{
  "model": "image classifier",
  "dataset": "dead-leaves pictures: piles of overlapping shapes",
  "train_examples": 145000,
  "image_size": 64,
  "crop_scale_min": 0.8,
  "horizontal_flip": false,
  "translate": 0.12,
  "rotation_deg": 5,
  "cutout": 0.4,
  "targets": ["palette"],
  "num_classes": 7,
  "arch": "poolformer",
  "norm": "rmsnorm",
  "norm_position": "pre",
  "hidden_act": "gelu",
  "parallel_block": false,
  "moe": "expert_choice",
  "num_experts": 16,
  "moe_every": 1,
  "expert_mlp_ratio": 1,
  "experts_per_token": 1,
  "shared_expert": false,
  "patch_size": [4, 4],
  "conv_stem": false,
  "depths": [3, 6, 3],
  "widths": [48, 96, 192],
  "mixing": "mixup",
  "loss": "cross_entropy",
  "optimizer": "soap",
  "beta2": 0.95,
  "learning_rate": 0.0015,
  "beta1": 0.95,
  "shampoo_beta": 0.95,
  "eps": 1e-08,
  "precondition_frequency": 25,
  "max_precond_dim": 512,
  "one_sided": false,
  "adamw_lr_other_params": 0.00071,
  "max_grad_norm": 3.0,
  "max_steps": 16400,
  "batch_size": 512,
  "epochs": 57.9,
  "lr_schedule": "linear",
  "final_lr_fraction": 0,
  "warmup_steps": 490,
  "weight_decay": 0.2,
  "adamw_weight_decay_other_params": 0.05
}
Rows from block 8 of a small image classifier, named by matrix and row number. Rows with one number within an expert belong to one neuron, the router's apart. Each number is 128 + 32 x the weight over its row's rms, rounded and kept within 0 to 255. All counts start at 0. Numbers have three digits each.
Before each expert's rows are labels from the 100 images, of 14848, where the router gives the expert most weight on average: "responds to" is what is common among them; "colour at peak" is the nearest of a few named colours to the mean colour under the peak. Only what is clearly more common there than usual is listed. The data: dead-leaves pictures: piles of overlapping shapes. In brackets: how many of the 100.
# router: router (model.blocks.8.mlp.router.weight, 16x96, trained with AdamW), inputs 48-95
# up: expert up (model.blocks.8.mlp.up, 16x96x96), inputs 48-95
# down: expert down (model.blocks.8.mlp.down, 16x96x96, transposed), outputs 48-95

# expert 8
responds to: dark (100); shaded (79)
colour at peak: black (91)
router.8:174178173091071082084114178128168147140114144113118075145143097089150107118102155175156136173190067095176185094131129068144155162171140132152145
up.14:136148161101110144096083114144122112140137199091097130084170141142100156064122187162113076128165118126162137181160074092104132072073139098223082
down.14:099129139140118107093138138105132108103152065144185126204146141133171084144135059078189134101134071083143124107108119132144161159154105152084124
up.15:127159113122092139095153143126116154128143138072106157069077044107151092178123149159174100223075157127170130107191128147142170139121125125100082
down.15:113175167189160149097109112094162117119114111203143135115158173128089158154105080078134152061139062097131134128067138141122108193133114160207076
up.16:147102133090169090168141104125123136136161069046078116139082113127170129093130138151144123155092120128118131056155140111133137178156149092095134
down.16:114125107145165136102116123140087153127195218225107100080102127145144087082100118124067083117107175145155088138109119155109151110146100094107144
up.17:150088083114134094107165106124135112131149157087179147106144152154121113168134140134066132133108118081175152113142147131135129171108058097140167
down.17:116106110148111186136148109123079086155156148160055076126085086148201125106163172148205135078095116167117059137113111064093100133126138087089139
up.18:112161184126131102143159080172110065094136134112080111147110158183095142111121166118194097169191093156127121115090159136152096145069176117159131
down.18:058104118130131130114160152097190207164127082122174188155109104115121132120123099105086172109066204098140133109152102155106125161168124169077131
up.19:098100104110116122172116162163129146135161142131090102106151084098124128096121097097122083139185124152107190132136144084113155160152102164142163
down.19:083141107154152056167096076169088107115090068097127144109065149138100113162121182111074107118085152113092102106111096115146115117070116077066082
up.20:162065112075119125115105076133105095136195122130102106136129110112106108113095191125067158054125147112078146095111142154126083041160146074142156
down.20:135170096178101149134204125125123118134037083119132152083154162100148124142169096134158100132122166134144119117178135156138114168132097165110134
up.21:078145131128118141138140048110140137105155136117119148071114125126138133195129126164159137223144142142188107084182087110137126145113078129121087
down.21:099135077134143110178085116162072175164072101156159130133135195079118138162161165093117087066105148118069153150109159116139089167096167093131124
up.22:110095083136131165110129108101108126150162129082161228153142066070139081178104155076128141088094125080149115103177129159106112125181111119159119
down.22:076178091135211079167151113165118083070134104072065102113083141193088122175146118088134122117144189152145061136121165189098082142164098121092150
up.23:135052181129149205088113113112195111155149119146121135149160151143162135070140160143091118127201142115162150153158099107127150125099132126189130
down.23:131195120135131113119096108152076129091157108066137099139132139077099102143156092141146122145106098142103150138105136162107106117158134115095143
up.24:097059168118148107155118119165105116127062070115113144082049127123098141151158122108118148129134117141114157108103142119089159138145161168168122
down.24:089140055129152196201074133152147066139167138139151155104087111137194129111157175115129145152142185152112065111137116095125097098087122127061140
up.25:073112069129124099151139105144084135137073135157088137138097113127134134085142168091119099131106138102061209094136189110140090145186113114050133
down.25:145121115103155148163104075140110132161169137117151180115080155122123112142139133099079179119117172203135123147188148178133139093122082138135102
up.26:098101067131098202114163160149147116140153096127130133126166159110118149175154167176123156145118122085171108160083083108147193169144155152157076
down.26:179133114084141107109111162097148129102077073097092082158160049106110118146140107108177070143155122146123157156125189190123122115103136171123158

# expert 1
responds to: grey (89); textured (71)
colour at peak: grey (45)
router.1:110146145124148122096148177139156182073127148102139194167168161104112172085138097135166067170179109088138159151108167166160137130157074165139144
up.14:062107111135149131155102022096130139123133119144142110113133125152103175138173120110128186195154139143162116175144094166148159091087143141151125
down.14:183166171125062198123132138165090117121081132128126180112145119105146078090069104135117114155176102063185118158125116175157124159150117162106134
up.15:136091104146149133051148122177076127085132119110094129110105143159134144109154098116108130115089150103155096138102122113119127111108135086137143
down.15:131123108108130082109117128124250123142100121132147104126145125089172155110142206133123112163125122101113123094076146136129134177113090124119078
up.16:138139118116144145100180153161119076092102117066115128121165113147134145146134155103193095160200098093119117168105121156138096129129070166093095
down.16:104147076159138124098119088149157140133136169189143139129127107131127121061165084125089142149083189167120164111174095114147089085093082116132112
up.17:145121116122094141153118087125130164150086061163096113124160133141077167108137112132111151160069119159117171115165125141121103099109100143114187
down.17:135138121132130133141120153116073128114150201107131167131115108135131156131146112134146138168184129088140104132150178119107100123138136130167088
up.18:088107197169094170130166133080064171141118063086097158135147141103152131019109127167108107111092153133114134116148158131167159158141132142048158
down.18:185138095096107139066102122178189097099152222181148050082119130150092107169118181081148153112161105145130145126118084148066120084131140118166083
up.19:175153081122081069135150119174144146124107128169065131062150113125089171138125071116164159150119124082112106120130189090080102149073088086173089
down.19:109108114112173124158160141158129105112137144104124160167090130139187137067127190152154112143079098093090097165137103138183135119151112147189141
up.20:176188089153130206091099205091133130128076167125172122129140099121152151130052118124124174175119149126104103121152133140118141100141089144120115
down.20:053111059123122120099163109133138157063187106107107170122133157118039118143195122125086081078148089124120138143142129139165132095144197160112155
up.21:113207169146210101147059130095134168120092181075178164120137139113143159077120121109089157101080143164111122139170130116120134094176146121127135
down.21:105082053151091076106195125182112112130092048166115115095096144139109137160119130116195134123114144109130154062121138114148133153071124114093157
up.22:136144136152193093169099137147138183158220106091159128099119157158113138149115099127134121109077129156186137078131153111134110068099091078164103
down.22:121138138129129099075150114132126096060107111153105158165113137115109132077187195161126159151150122123065114105122098140177138204163104183142149
up.23:113079191156171085170121143123090147125120112125089135177143147141081103125144181130140130116114158115087138175143136100120150158178123202119186
down.23:160155147088072097134131119159138104128094157116088046138124121116086146140153062170134141078140066121116108155126154129112111180129182125206137
up.24:064187102091102191120137173121180135135174099067116153142141095122174066067160154171121120174107144133128096147186150126100137168191127085110149
down.24:170083104141150081164131137141054110106107179161144102177087097133121174113099096107128129107137153140121147111108092126166111093099139177152149
up.25:139107145119153098128120139151144109161137255157148138171157113121093086102137172134092109101142091161134116160192177108104129114123127089126131
down.25:107151149139152187117158111131140120101068000102097128103115165156105162124101058149174118152104114093130158070085095113132134110128127169084090
up.26:172089071090173116109150135096067059101142152135130137177141132139087129141118137124113072127113130134152089115109137150104121143122137122078158
down.26:098118161190133133130138082103200152145085057109112144082118137122128156086156161128132112159105159077084132127122132187130109149156136142094134

# expert 15
responds to: cool (100)
colour at peak: blue (50)
router.15:136165151102092109187111114170122164146077137146172084140151141093172139152142175123072141160112094175186130130120123094087120199106132132087151
up.14:099111118133107154108155107119136149150058085035162103148091141138094117124136079144179101138146148186139136156090085151127159078114138143066165
down.14:144128104118146096150172124151106091104148155180120156107171142110134141102087212098096136137168090082157071081136193138112139132112104192128099
up.15:114111151087131137122114182149131097113087158138112102160138146182153150122069111083106155149127133148175077133065076124130144091116114170145097
down.15:145136126186126140146127095106129102098161082081105148061126120150103076146166148161146135077141182098083125147147241098138091120070093147110113
up.16:113172161120133120066099152141183046175123058043165136124128110112167160160110088118110159159151122128086060150109162161145182083134128110097139
down.16:154141125108092136161142118130087169116110180216063141116143111155088114157129182131168173126144092150142102094126101106140048110113128185145141
up.17:098183134074151121089123078066123189106084205168148184137157123130099167122134159124146151134133143139121146077153082128116076148133171106153160
down.17:118117102200163115130125149131120155114167029112127150139123142094108138184149124129154125103175087155116172182113140120098160162160142089121151
up.18:173107125120120173105102160133159034156110133106097153065151116199122180180119153145118117124171123121106168103102102115133082137097158126144121
down.18:095118169181109115164092156134117240140139122126210110141128136051112108126193069111141109145145106100127144132107129135115132140084112161111149
up.19:202109152126083178159086128129126102144174115126103180085133126161131116179098090151112101142164138110144111173176091134124137120133155143152113
down.19:130114193125110134172149127149175153111100108135176128151162125090194143138161186127102150119115123133156096120115134110082110158096073206083123
up.20:172116127113078154136112128134111095148185142135115176092140134115131119208109169135157126150179116134164140102171101126133105085139137142164128
down.20:122161149129139112116122114162129140145132090130172152194168128119157175141194183126105178126112136134158115155096119076107133157114100181091138
up.21:124162134130155156054077138093217117172177112160113126135129118176146203086116145116137150150118072103149101164144139128139096112097117094104138
down.21:163103086163105130149120083130078110122102165134114143134155120091090089188113107116113104050103145075161139118092114182097197112118133178120097
up.22:151156146158147131114126134146162150086121166131151135078079186190156151117139084090098188149103161201148126117098134151138137103143183115129119
down.22:073081191088133116164181191092113139109141078103170124112151126124148105145136203158122110168134187054115101138126145095168057141112084162135144
up.23:104101085171185192122108111191107135148091111130114140049093109124145155161156137099152147096113111133155138136115111131117167085062189175149083
down.23:125189095149192128130124129113094095191094123145094096138126073129119109100112082137156105041113128142130159150119097106180135059123164096156130
up.24:158144167125099059113106086162080107142120088160191171173178146166126098102117189084149113186167158102095123139120130151147148085138164126140130
down.24:136112158134174131143159108157204105141096118125053056148121118109162144111133112159184119134066102113140134083153152125090126141121081125111111
up.25:089106101136130119137124103170116173069125137133078129122118157093121127141176121130119110089104182130133187118119118135132149109124171114078069
down.25:052142143148088080141137165132114151118152114106091138165093126109116150098134133084124090148111096114087174095161158105125108124101088192147093
up.26:127168104150126095078108143082138122167139132144190064119137100122149096121122163088108157157123122123167053134104153138106137123166087118155198
down.26:131130106091151120135107111163129125151119093140105154189137143132142137058105075149143092143159114137065203119142186159125156133149184157107073

# expert 2
responds to: pastel (100); shaded (96)
colour at peak: grey (87)
router.2:092164149176127128153124073145096141145099088093176143092156148098162078084134100121091168145067144159147082122102169144143103099123095134086178
up.14:087092169177112134060140138156129176191096155142128124123105158154123131127114089086144127168156095091123154118166155133157109079153187164149099
down.14:127154115157122100208123175166155088096098123124165075166105112105169096111151174138088158105115157166101117149126115122130117160143165096120129
up.15:154145137141133129148146180126144160059148077126121188086113116098193188210144148152133139155090077082133062129104095113158137117142135135157142
down.15:076103125120135163063121063165077120164120141081179072147155167107170073038131093116124115126159162175124143130153173088155138096136121161096155
up.16:177119111135126150121143139172135130141123095096072117075148146106144121102155115132117145128146153114139077164101119123075143170125118141139144
down.16:158134102123107122075109127079151141118160118122149134139069112116118172140082168146151079076157132093100096094096116147110140146104136162212108
up.17:100079035153153131095126204154042119125105146112185135139128142107095166112098100106117188152108104157141106188168127138110163160075129143130185
down.17:173199132143099137140147108101190125170118114161060170110077128141118113149165166169102149137162160145153154113101169122118125085124144075136128
up.18:092077108179137155118159123129116107090105131103105149120155125148077091122114156045112178097095135085126075091143124141122103142183134133133118
down.18:081155120070113142114080163083151140137160117119161125141074142102103203131103135146162144094163167092102091094150117144123091123164104090126166
up.19:116078127113199142155139156116098089135196146115158135040106166188118084198157111122153101124153167114088134163068119128086174146132154089181077
down.19:167117120159103169111154132125120144134152068112100166154074152121117208126118099152069150130117096167158070122182079138105132094147113150118157
up.20:166099186143148160109116163137161123125132144106133107186110131113218145102143150091144133136100101108168122131113048113114111122102096142085157
down.20:170155116127170051093104158186129113112071085127099090083142111166146129077142126118164104109142125128109112105148169144117123108121128121180116
up.21:134129077183027132119133190118117066087114087141118170098162119099093151106144210093109150114120129152135116118116141148081137142162139073131176
down.21:136107086072167137150114126149124097113146099081138123108111116181128102102112029137137123193068155125156101137108101132153111115198131131140049
up.22:133172095087159118144114124140066125125124121136153092109219156067118166158121062098109183101126145130117144137051141157063125128103146140125154
down.22:126096158136087104085097151079147084116137162166104164139071137187108123124145207124106109119128087151134129118194053127123142138148148183142134
up.23:137053180127126092128145174125088068142113096140084116165149126190121122076184120112127090119091109097124063139163163153147088128104115057109134
down.23:101141092098151120137130075206102116127143194058130071104076107097131102126134166131124133147158158083113137100134108126144156105148136127151103
up.24:125139113113178136150132154104129119112121076144112128146168128169062162074182100125105127120173127078170184126110168135136160152123154186087159
down.24:157182137142131147162182136110119099148126159106149141111077115115122090121115168101175142135063112202131080189146105180089108159131157127154140
up.25:116177192192145155154119103152132140116126107137178169077164149169106110166113161121159063131130137143144142136082109130128161118096074072131163
down.25:134096116071149145118111098170114131113103122170115125180150126121157179143160046112128166102139119144114147176174113131145124106161173141092095
up.26:150168118152168070116183130099101197178122110143153148129041156113123095116099120148077089112065167117078175089114171108126164095159111122055126
down.26:102144164123156138087093120137144100130111095113155127095159139093111166078092116105105198149170047157168092133123104172114157156097133157116107

# expert 5
responds to: pastel (100)
colour at peak: pink (55); white (40)
router.5:117074152168135170179071104126108087170150117143117182111099177178166120149149105107071167101102166157152095167140123166129085084120169115114141
up.0:119180161147089146087123164123126138104106115177154121166151143078160147065089049132189095121164105091130168139114163158084174161152092111153128
down.0:095106144179179146151163157104059117155125090084133164143074136194148132188144164115150097109127165153075051123120082168191118071087195130117158
up.1:063091126114117148123090158198140148099136115125172114199164095124118152082109110109134131139141073124171157192164166130161140169155141088117115
down.1:103133146117062138093119079122137116073123162130110193213151120165118122155130219106084128135117125101102079113123094180119125122070176129099150
up.2:154120134139114083109173061130158128101076103129147152107133107178119173118144093107152105092166142181133157107107094084110181099114129105098132
down.2:091161180150163116136133096088075128092104127113107151131068168104171057135125200124090145135115153174116091155156154177121148087060144140160134
up.3:107106101115135189171078114194099115079167120128149112084166148135101134073114145119069118122079128171137090196148140096089088196145145117116108
down.3:209158133101092115128108202085147134150161149099161079178158189161073136173090143141098077122152124076131153091124111116095152147093161076131093
up.4:122079138147123127154170161122124111099104109153095161171127111172190146162160117142116100149119112143085168122157113108141087101170185181101125
down.4:112136167125133095155063076130127143124129106169169158100105170132133105115148168117094138151123184135152131111075174145127167118057091112143095
up.5:172162167104093133082190090137163098138106099170135114157107111126181156157151174149141121180101086128129148143136123139088129079100123124094114
down.5:110098121183136112119088121146103110153132162095110133141095126158163123119154061134080138148145117101149088093128132155121112047139151133123165
up.6:134067132160165088183145109116117144116121098128123098134138134106076109134090170129109175048106139148158075146164088130085095182045144138154128
down.6:181182106113094088082131133131138116115100145136145089102142112108094123102100085155218168152150070115148158132036089163148131162184127105161089
up.7:113108148126158081133137176071182149143197093066124111118128202143071149161144148120159088120085165087126113073117100096200144074157067097128119
down.7:095152103154110147100133118147073110118050200149125147027204154114171104095174117118088166132085177132144093156166184169089081129111108142143167
up.8:136151140137133146113069109135139064127103120161088119100141091136140159148136154108123076176127101129138160175224160114112101157157230170098075
down.8:127147162155135102170153104118088084124165153068092115118112163096102108164128070082109139111154200086099096150085122158120140111112107115067175
up.9:172116078176142115089134128135185082130097132140139085075143147176146132046147113161088170112112118156156089091128170091126064169149109061182090
down.9:111143181124138106149119188099056134097146126116094114168104168146123136191123216109192162128155141132113056109172144122182100119121148186159163
up.10:159131060075051095105135143099165140089110181173123137104137092127197077120122092148123167116080144086080087120102146165149092162154096108163096
down.10:140101188168183162133149131149125077132158091115104155135139195158128125124176124095140174113125101141137102111123146129141149115102163084100111
up.11:091124137144077128104140138073109149062090111132162148120176193116154119096156148132175096156092100070158129089105175197120108139158065120163143
down.11:066096118129154139113159142085096112159089144077111163157118101143170173155181069114125131122124128095094044139131152121150112059094133172137104
up.12:128069130113115117115151165118078134101131166129115179165159150131147134144126089140156130173172107171168158090100124167070169125163039159082152
down.12:050133117137129134098099152154161121074117097150140065152126122123083174123132184106116088116116116062123135116110130147158123132106162127167110

# expert 11
responds to: grey (100)
colour at peak: grey (60)
router.11:132093129152130166127105157054136125142188159104066176108103157177063155149088095116148098092193165101121138148130076135160099102139109128195102
up.0:099127072094131159112059081073097105140090154141148136127093096123129174134135118084155143149166164079196170126169090127142149148110113087073122
down.0:114132185133099123122137184139185147161141129110099190173126128172090091141094088154137115113138071109103176101071080141125087140106093156134183
up.1:093150120131160200062136137140129115092101098147116135095113162127174118064119136091137144163161173137105153088080165157162146072192130095084145
down.1:144122144128106108115141133083142179114087097109148162124132149121078096165169156200093133094079063174131082198154090128075132147145158122123182
up.2:111182122142162163151115131109199108128140135124161138142173154105124104113127150123076153141107145103110146114127117059113135167172136137060126
down.2:121139155119047122153156126159094181119102070119100134107090121148094144083146059118113105075057123163160127149110145122146103138147146129164137
up.3:099144128147066170132190146069119161133158114129119216102147083148084070056126169156107132152123136124114117085170164143135135153179118108108165
down.3:120112127058175112123118158076102107114082098104139144156109156126109131114183120098136039123077126077113080155086145142107112072167102114139159
up.4:103109134110168098062145100155080125111174140137093071189167128114134093074111135117119136068083147126119105078159179101162123088122114064104183
down.4:194099103072132096113095129105159130134118161117142078169157153147178094156116135168201106166139113127048174101107157124135164109080092154163134
up.5:166113084108191195169124122133122121126162121132198158093155119098087128162187097177097170106173163116157075128090159110106124117043093137111134
down.5:079205185154160078114109108133148137098113170081110125192106160140118126109144153116186134104086088099103121150092120157149136138118164128178162
up.6:116102122110149166165183162101156135132111117126114147111168150095114119109132138131159134082117154170109097157150148108182145125178153130108167
down.6:114120117203120145164150210146134136113107156161133156169161120145130148089146171148148122152096163063113174118171211135121067120136144159090129
up.7:095182094187173088191103159110149136067122106113156137118168129101090142161135095119149153158077101142081081103129134113205097086089159170120147
down.7:150126154093168142128137115148117170127142164140148128150146129200188131167155093112136092099114145054141197121080072091074149104157109079087112
up.8:140139144094156110126149114117101106184117119199128087141153184147152120066114132097138082105143114108163127124041139157103117180044054097089102
down.8:158115199180140117145145091143198149098094143068141186128099139106120155128149133126096135113127156151107137156122078163126127093153098149135108
up.9:137166192142109217163168178151104168150123096141146098178099170114105125101138168155144089110114121139125075154184105105072103133100156103145119
down.9:107129042123103053160097130117133131148091173136145106204201129122091132095138093110114148097123088103148147123139168136105089203128134186072155
up.10:183138101092065128137123109152164158107130066125173084121180152051149132099119101105141196139219125076090100119130149120064118157091059084119142
down.10:120123084140168110101075161073110108108090151192137158107118180101087118150061160109109107183083105144206105116091097133165134132072152121098161
up.11:135100118134155117109154094141141084135135149107106106095078085153122123106123120117123106091130116125161116122073166140099162097097135132144129
down.11:132147134131168106131135128141127113125120117127108153204160193114108139164135199150130116070117152140086149188094138127120038170047096133111154
up.12:101150130147073123078176118094096143145093145084071175132138107115110129062162108105139132142073150072109134144153168115098165137211136154082144
down.12:134078178123056173163114139085173130115116123147144178113156116153098142081154072135125068109147145106086166108132148101205142093173144129162138

# expert 14
responds to: earthy (100)
colour at peak: grey (47)
router.14:102076079147071171091116199106165089127149099096100185074161092142084099125143125158146113152088163082114100143174112098148167102173152083144096
up.0:136124154135083174137053166078136105145134114111153164085104175122164126153100121130072195164085147110197162110173129097121092152207093119154148
down.0:166146131117083203110132030136125112140062109104187131168146110110177166111059150117074140105122190106107128115103141135103098182132139126101077
up.1:161107172119103133092121152164113085120121155162140099115158120108157134156129147096172160116109119116180188155159132147189147083138109141166099
down.1:131142102122151097107121127114144155106107082125081125113127109140137091145133122153124107199125083117085103153135123121134129126158151114162109
up.2:114118087176098111069126161143158130200149178075102134162074161154180189124101107080184151145189106164146128164112105118142160077126212095141118
down.2:139130135101157086143139077082097106097133074122114084074179101163144125145174148110123119139091113124130142139170108083159188141138145149100116
up.3:103080051128097158170135146174083143117093109142192120153184085103102120148124135114129065107154121115151149172135146139137132200141142172077107
down.3:107135160218042156127106131145178139144111193142170160155141115102117147098138120140082115139121081098136151170137114111089125060154151138101113
up.4:135124170101123142127106198098174156131103157142087120172072138097102155141167159095176138158176070190100154167188133126155097150162155129150087
down.4:144135112167137136161107102154128124116135058138135189112201156115127084110141118150126087089074088068167131166123146157153187106128159125130107
up.5:155116113155114127129172128101159155139065147157124125163090129112085130108162156135095159029133119127091079074151137139066093141099097121156123
down.5:115180077089103132106154139104106128129129087088120141101129112128158101109087132109086110121129136121103137141125141141185120164219148093110073
up.6:162131085100158124123175113142137108094086136105113115084109158150174120154132179115164141162083144160155176120103143121191087168191072165084175
down.6:184148143189131151138100163145098155143137150152143163178113119091107127131084036171052103043127112148112137095145115102084127168092126141107119
up.7:084089094105170094137113114093130149177146132098205086128116123155128131121101132155097091157137141102146159130148116127142142101116171094165131
down.7:154131149125094162103166061059117145089110128117079146107123119145104102171108117110146134147118111119141111152142168121202102125150159131163135
up.8:151098098052148129122126109147071083050108080123154119144145112117139124130119102128163125179131118155110181110060156097120079103152071182105153
down.8:079152169189138108168098146142186135157149160157187118196074149133148102087175115175128145085096119112135122137148088147144169123064107073124081
up.9:099145151129101180091123062107156166097134076176167112192134126141171179171122098093100141092159109136154134148100080138121140084124101140127127
down.9:078095164115162104124199119145093135142092188099144151110174121111125138113099164167131144146079182120119128139172190116128169175126093202146136
up.10:151153177129093082126144119106154146170096158134093087154149138127167143145125156111121137074137128161129137185124135156111148049145167097118129
down.10:132104065105140152062151142124122126107176055122076160107150087131093102090099108125188096148129108098102155123182101098172159072157137091140082
up.11:110145083172183144125127156112099134128078104135163107121126174143086117112126157134141117135072157133161137088140143072156135158096166120149175
down.11:167143154122107155128103102102191127165118169112106104164083094122145183175102108150092177105157126143098122105118139182068084184183101162115150
up.12:145133128093178117162124132130122105114055086205168108145125184161097102150155178118115127131108135137126097095148167091105150167157150152103129
down.12:180147111139128157103139108123118136140113131130114118130160053095153100057091071188147129100082059126097156163124072124116103133131168128151136

# expert 6
responds to: vivid (42)
colour at peak: green (29)
router.6:169122155093162146101161090157133068093077079144145101142151104104184106149157150125158192140136108132147131115100170106137157128126110131095117
up.14:100126117114151148152119121139181154162129081166130104191147109137129087114148144193074057133113137122107105089142152164102125177098177106169126
down.14:119111128108072080205100145102057118132162216093134135155102090102136148140126089080144151147140097138111172189125121137156148152140065108111111
up.15:118095136120133160110083154119169155111099158126086187099148122140111135119141068135093137148099143142148111122210111077124144132139161158135102
down.15:128152078126169105144107114157146098089149096135076127149127154126161144135087161081165126139164117137082085094073158149103139090164030117135145
up.16:184097118130145152136089157147163093106021104119145100150123159109157179131116132087107183091138129158185104152092092120110121098083064147135100
down.16:137133142135174106121110104130153098156147151141108150063147142168104120071088082172208119092138153141138109115143131073154142089126175128142162
up.17:119132091138098127089140130084163070151149212126125147148107115191133114177134146126112135160066086134191154131174124159133143119133181127158102
down.17:060124167143139126183125070143119145117111024114148103141099131077110145122149147142048105100184165148096137120092098106127143191094082138106112
up.18:129156104126093134123108093100236089163104053112152099119095191166111113125153171115115141144141115163100101115185146122177147156070127088162186
down.18:123104115096156110074171139098022176145121235128172148146097089090109173139122052166124154104085150101107136078113166126159163100143091148116090
up.19:095139146149118150100123071198089129117178132121123106084158099125117136098149100083126108101100141059124135146156138200065142085148124196135105
down.19:105105094161149092133159164085131163111134123096139136132106143099106159142073151114201142141080150115167102085130137087120108159145172118134124
up.20:160128149103104152105152101088082097119181164190143154140106080122199129095149094123093124102149133122157143118150146135153170069060116080167130
down.20:100148107161184124096157181135200159134117126117137125105147128099104137182088096186191153104107132135148124168146140152090151172160187159112082
up.21:082124108086147169120141206130142130165116169127153143199135129129097153158101165113148117079142113151148106154091099108185067141128067092137139
down.21:145151173197138135154165074147105064083126107107151134088091137121075115057190117110146118157125136086113153109119156151028141138122118107146094
up.22:142151101083111098133093150115208096152119034113128047152154105111178116147106121140139123149068110113151124129127121129134154124098122131095125
down.22:134088126105096127137129109131034144132172242116115184112118104169102149054126083111132134116185115158101139103131128113174141137133129126145144
up.23:114150163123113102093153057064104153120127185132159206093052168069111068051101109125165057155062104096127127152138158153108119148116126113122142
down.23:166097121094097122126110110159142123085100079114145049083162095119119148141159100179082183103161153117138115133144167125140103136149137162137089
up.24:134069115087132085189115108130150122094128066154128091146107127131153139111105112195153102139146116136183090112062126107121139133102105158114131
down.24:122125126163171127132093078127109120144094129123147161073159105085094086137122134126147131129149216104091090157100191138135118083125131121146123
up.25:102161178120176110135077081155111136151141144152155086135112117151116086123111097131152154190113099168099091158165132158092111094144129143165128
down.25:122152126156080131173144122181103156093086139175119128128164180157114123088144128177158093098120150162126157165108127170178149168069146157154154
up.26:110177138157180150152177076126140095162108128148106166148110093117129102153143177105082218075125164112133121110094084164127150085202084177121175
down.26:120134123073091131139072125138153148113142124117110114109098148124182147095159092179182051143099095167098134181124195083139126150102170136138046